Rows from block 7 of the image encoder of a small contrastive image-text model, named by matrix and row number. Rows with one number belong to one channel. Each number is 128 + 24 x the weight over its row's rms, rounded and kept within 0 to 255. All counts start at 0. Numbers have three digits each.
After each channel's rows are labels from the 100 images, of 14848, where the channel reaches its highest value: "peak on" is the class under the peak. Only what is clearly more common there than usual is listed. The data: drawn human figures in many poses. In brackets: how many of the 100.
# convs0: first 3x3 conv (encoder.blocks.7.convs.0.weight, 192x192x3x3, standardized in use, each kernel summed), inputs 96-191
# convs1: second 3x3 conv (encoder.blocks.7.convs.1.weight, 192x192x3x3, standardized in use, transposed, each kernel summed), outputs 96-191

convs0.115:155145116127167105143142104150115094131144132166124138122132168113127174125104123136111130120120166094108122120136091104153159128094126102111156168153141109138117154147145164145121106110109108115160109119146182111101138112160133135135088133148144059137139114098105113118153145155141140110
convs1.115:134144126107125104124090156087138161158139147134131108096087118137119108118124122142099154140111106126122159146124116092159125162127141186145095103116113134139107136145129109165136154105100110144095141117124079161168091101146089131127159127117112151116144146156134130130117131163152145174
peak on: leg (25)

convs0.114:159131139128175161132157078149135125154149127166124114121099135123125141091134115119112156107134154080140121120102191133166151191135118139130129141161164176132101192140160115118124148146135080113133099128160128114159108121155106120128111144121118111149128100122100095167140103122135153112
convs1.114:139158162156122144143145128145164125149167133156150121112139155137155128130147153145167151141128160140135150169157129128139135137132165164132173163163157144179178173131161122162132142145190140157125152142139142151128116154141172146161128144136150126169158143144128137119156175126152131177
peak on: leg (40)

convs0.68:122141158149110151140162099151103117145147110121114107132128115126134163132169091120083164099134151123142096143072138126133147135131126146124126137132146146186141124106137157147150144129147124128142148097153159150156133124151157132098141149144150123101182091165119131144158161146143163116
convs1.68:166125128181135143176140134127145136137139145155137139141158158165148132166135147153123126152163162151144145154152144151153143145142137152140174146110172158155130171164142165166149141152146139151128132137140158138126148163153143153134150149120127139173114175112163137110125168120154128168
peak on: leg (29)

convs0.101:164145140078120085138144074142083080147150128107143092135121125158081145133130066110140156084136104122093118086109146134155144143130106146155151148147143132143140097154146162129146141088132086116147120084137143128119146108134138119145124138145150113089160085143103141148150139154150143092
convs1.101:135123149183176145141129162127160163140146190173157144131128144151160132138139156134133146174140159152126181119158126147174123155153142160165144151138140163147133140159145139158171156133138126147130145136142136151120123147163132134140146159132140150155122165142146187127145140145142162182
peak on: leg (30)

convs0.61:144161134120132143121144101122086083134155137117133138121116103127130128094110110086132136079119134128103122139123164124108138148114122131089118110128145164136139114090153130141131116114141092114124121119136094122144103092154132120121182141119097106107135064151127145151137117105125130126
convs1.61:122160152191133129159149134150149160140158148140135140164122163114118164166148126139118147163137140140136125111137149167127168150123129151140145153141156159164106144156146169148129125147163140144161137143154148128155157156168160156139170151133120149172144159127167131119163154144134142157
peak on: leg (28)

convs0.126:148133142080123067148151091142107089147146139131152124129088132137100139121095121108127151098140087109111100130149172133146139192108131168174133157141142156144141135170148138133117160065131060150130095132150142129128123077151124114135124120128128105107137097137096081137146136126145135125
convs1.126:149156156160162114157153162143153154140162135166159147148144159163114150152144169131145126171150136138136139142122126157147150147132155114146168173135167159154156165121162153137134118104149123132154147147148149147121140158136151166148158107155156140140143164155141127126143165137135146166
peak on: leg (26)

convs0.138:136156164128099094138148133121090105149162139091116111144111125150086152136125110075122166079138111113118139100105180155101158145136140141126136141138132154149144095146166159113130136079130080123142138094186140143151140098130144119149163127146125108065166088144114120150140153124162143128
convs1.138:152156141170142114134141142156147152143136164159133155152131166181144142156153130165111143157144148151144106138151131159157153171140162149131138172127150158169118145165149161144121142131125107143144143142159155132193159168150157137131150149124157156168140158125177126088125171134140151143
peak on: leg (38)

convs0.107:131154158164119127134151113135138139136153104082129160124116101098156143115107125097104133107103130140136104159151173147087152143144095102086122137128142152163150135099167105134085088108123133142110135122133133128136141121205101098125137132136120145100161127146162172123156142082115114127
convs1.107:169145156149116136144169164180125106129160136114156160136130150144135154177154146158141139131144138147113130129115144169114152110148133146141160153180169147153131131134161169139119140161156165153144116142136146140114184146149142133140142147160157124143179156132139131138144162146137145177
peak on: leg (30)

convs0.132:133135132139084076127131117128093094128116155087122123130105126113126154112147118097100128099122121155083154090147153111107148139099124103108140162145153140143126075134149141103108076110113098117137107128158147107117136110162117099109125106117132105109178102139124133113137132106143117072
convs1.132:163164152164134141142150147146154150152148163137157148153142143150125151158162150140151147139153137154137144133118144163152144149168146161168141139147153167149142135147149148147137149135151144162149148159160142143160153151170155139155144151150136149160135153150145153146153135141148150150
peak on: leg (26)

convs0.13:152147152163105155157146107150071090135162119092105093147153098134137146154154094094153148120134155131074115089103152158107153113121068132114147154145147156149160118124156145132087115155156149121139142104144140123111160149137163157145084146145151092137158125137101154133153145154139143106
convs1.13:131148125159089090127087167082157154110122188134152148101132120155119093156160150161109138154108137154088131181113096135130115114106121142116138125111132119115163120156128124192129120145124156136091176130129098136131105160123148117104093205131131128119135176126169114111113119105155132160
peak on: leg (52)

convs0.125:151146165156105108129146157134075105140162125098103133132148083118115155112128134076127143092122147139074139072100162162099158125134140159150125132145141150135118111141177129137118139111146103114134123103147150138149112126137149122148166135143118137093145081138126171140155112154168133147
convs1.125:154171140141105070129119134123166173139130158110132164128125128131146111151131097161129135141108107160053116125093115122138133125110128103116149149134124140151126090136135128142093107146122161156109161162135117121184132139146131156114124144143147182125130165135196113127115156146108134118
peak on: leg (53)

convs0.113:144127158115112125141124100117138136130153118118082112140136156130119138126148114074166122111136119067154092110105132142093138110134110091096130130139142145151138130095151136130087067111150088116139116083157154158071133106118142136154151126153142112106139106133062076115152143135138106169
convs1.113:158150137129119127154129123123134140163124148169109137110111159169181142168156146177133147172149153147183122136132087126133148122127102168124142127107119166153118166135127133158116142148155164138118103139136111120125139161146152121116175148130135124148142179109130145129148133142151162164
peak on: leg (34)

convs0.12:156164152085108090134165080159125099149157110082121134168138153157086125142160084114146143097166116112142088130138133159116141130120102127124166162131138147174152123121149133091143117053157081114123123111157174136121153114145140165155140110161128094065138089130096148150161166139117152119
convs1.12:097111108143121116129089136087107144116117162115114109114108111105132116123124130146074118134112110128119161107121089125091102093119136143116082092121100112112114146153117097139139122123097141130087144109108077117132097129128137075103086147070092147152124129091146144108107096134135137106
peak on: leg (69)

convs0.172:120178147136147112142142125138112094113162130119122138109125111135103140137086156110105134101152141149117141144126146161132135144071137125085142130119166117105130171140161116097139128125119097113128137147132099128134140115141111133124102121136096106153160093166137145074102099095166131124
convs1.172:125173144159159136152137152133135135159159154133137144137117141097145160163160143154136149132169142141132146147139140162144166158148132149148168130165166151174129141122133141154144142137155139156123149162133109156120179161147145128140135150151130134136165149111147151170147158171167157157
peak on: leg (28)

convs0.32:130126129160147131141148103134080087124142096140125142132084103102108114114156102071109119098122109092118132134101155115111138188107103145094126142149155152142111127109146130103122139113122075106125107111192121137151116104137135108112202110112107087088153097131112127130124117091128111111
convs1.32:162164153170146120163160138158155128151157131149134139138160151161145161159161145145153141140135136140153142109140151141131154159121141147133165162143160181151156152124149163144123135158152115136169126160135154128143150149159159158163144126136150144164162140157147118155146158149148161153
peak on: leg (28)

convs0.105:137151142098104129137154057143117104149130148138161123151106137149092166138161089106116160064145107102084088156121168139123149162132124136150136125144145156132124155156140139110135140083134080131155131113157110159134156119128132123129148146109100096098166056147115113146119119128138140133
convs1.105:128140136171185192147136133127126118144133151163117118141153168137165147160167141146138151172147187132121158143180124144157148161123137137107141144133155141159147158152140134163147136164139104133153133164177134134146132167140138156141164149146144134183133182148132163135149140127169132165
peak on: leg (32)

convs0.48:126139107145127142127145138140091123130095126129123121169139140117146148148135135127041149129140140123126166125131100141153162149127135123151120145131129095176127126126130177130145119148094128120134138112135145150143157099146153161076143148136151125128171127136138091147137176157141156108
convs1.48:129150079137170113154104151114107131138084132124155138137111134115151098145130144144058163131131134143126160130134111155157137139163124162160128124102157144139104131140101125145145157136108109122118166112121108148136114148159122191085121123104087133146104141124137144132109145129135150149
peak on: leg (25)

convs0.180:176137137097126111148144087138156160150134140111134093153094094166103121136160103118110150045150111100128104122093139142110132129132122130130126141141138162125098168131122155115096123103140094124117100135117134121122142130134132108111116157110111157102158054123132103163143118172145179124
convs1.180:125137112165148156112116143101165142133117144146174116122163180127150134120115150175150132174114169147152141171171108146155128141136147138139175147107139114155140154137120123150146117148134153146115158147140145170122114182153113168117150134144168133181102181133143149096129169107129099182
peak on: leg (29)

convs0.118:137144154084150167137142048140127100106135158145143081145111126125146119132122124102124134109145165066132103171132145121136139158110125114119112118149147142144110218120153135102144123127124082104121111135133101119162143131131132145135146146120113112143152086154100093137131136122130133080
convs1.118:095123126143086194123106124103091102104133159118124074124128158117121100123094165112121119157109156072101126159140095120078084104116169103081142146099111128148130175147133136140124098136142117108083102109146136102114135160097133154119092120138148079165130146101110093096113116100118099132
peak on: leg (31)

convs0.178:130142114095131114139148088149046033132132088127137133133139117133096119138127083123149135117137098141066088097120116127158119156125067133149141138140122127130159086106131126124149158098135122147115145114121140115126135124104131134139129092157150068118138122133123140133144136148128155089
convs1.178:139112122116177140142110130112059069139153067134119149126107118158093115149129130067107111120143109092115159161121094146150136156087129142130124124115120140130133107151139131158165140057124129112104124133108108135088143144134135112122133065101110062092127080127104147125136126131134148111
peak on: leg (40)

convs0.27:131151136157119085146148158145070058140152076093136155129145106121160141141162115096139142118129100122078152095158143145125150180117055153130145137117145153156168061141150151160136190122158123153126165114162131125158145146145139139131134108154136106084159133158137167142148148122138136110
convs1.27:135109111174156117159153162155102092132132144089157161149121117115075153151136110128121121133154048112084125092074124167116158090138101148150127140152149126145118101140125119145159174106126147126152114129163133106117141141138167143109150184112121093139139133145183157146148115115141135165
peak on: leg (29)

convs0.57:150150128084137092137148121148129133163155124078143112165138164140091143140144103088159159101153096140187126095117131137125137155117113115113152129137125137145146087114131118050113106110138069141139116108135122087149127104110133159135154074142139145079133102133091112151137131152118145109
convs1.57:081108097121143126115086139088094127108115121117116114107085090104117116116111123132088127125097104116078124118120094114110125121128133113112093091097107098090119126115113116134143099114101132115103160102081088120108084106105130105096080130104111130112101106108139143094090105122125121093
peak on: leg (34)

convs0.90:143130157166118111154131084130085112127156139128134151150142090140093137140137090128152124133141115144090069109111128137119149150134064087117130145134136138138154104093155156191093065102152159134141154124121139118084143153171151139146128168140138130138134147139152124138142148147139124123
convs1.90:124128134103136094141128132120158143143142156095109165126136097133080119163127105126128143113128098115100092130082125130122129121069102139121128126125135133129138099113143129098088088161136173102104090108121109119131135142117127118114106171094119139119136123142154111130093113130127128154
peak on: leg (38)

convs0.150:143140096130138098134134140125094091124130129133099132154146147100170168145141119078128119110108149098111165066148099134152165108111130135136127147139138125154130144145145170122155142183127095115145110092138155125129159147147148136137115122135146080158165112110091126083159130107139102118
convs1.150:143093117128146110149111160100127137164131125162152172136125131107146112154145135145131173130136104150159141123087139151180134173156123155158106144129147133152145153160140135173149177106149093150150147148117129156135117107134141150140124141120121166107178171162125147146151145127147188165
peak on: torso (27)

convs0.182:143145128095136102144127127116107128153141120066155128164107116159111139154157110125141156046143094141135132119122132135088132162100104129088124119122124138144129125111137143126099142100126074140136128156144101131185150082124139134135204132126117120076156050151150133144132123142122153128
convs1.182:073099087154159132133106140097144139104105129100116094115095126073117124134087122154089139163120113118067137090124090122117155102149122108138107117096131119135122126163110125123166090122126115090129153112083118108098092139146138140102121119127117136112111144137134129090110132108151127129
peak on: leg (41)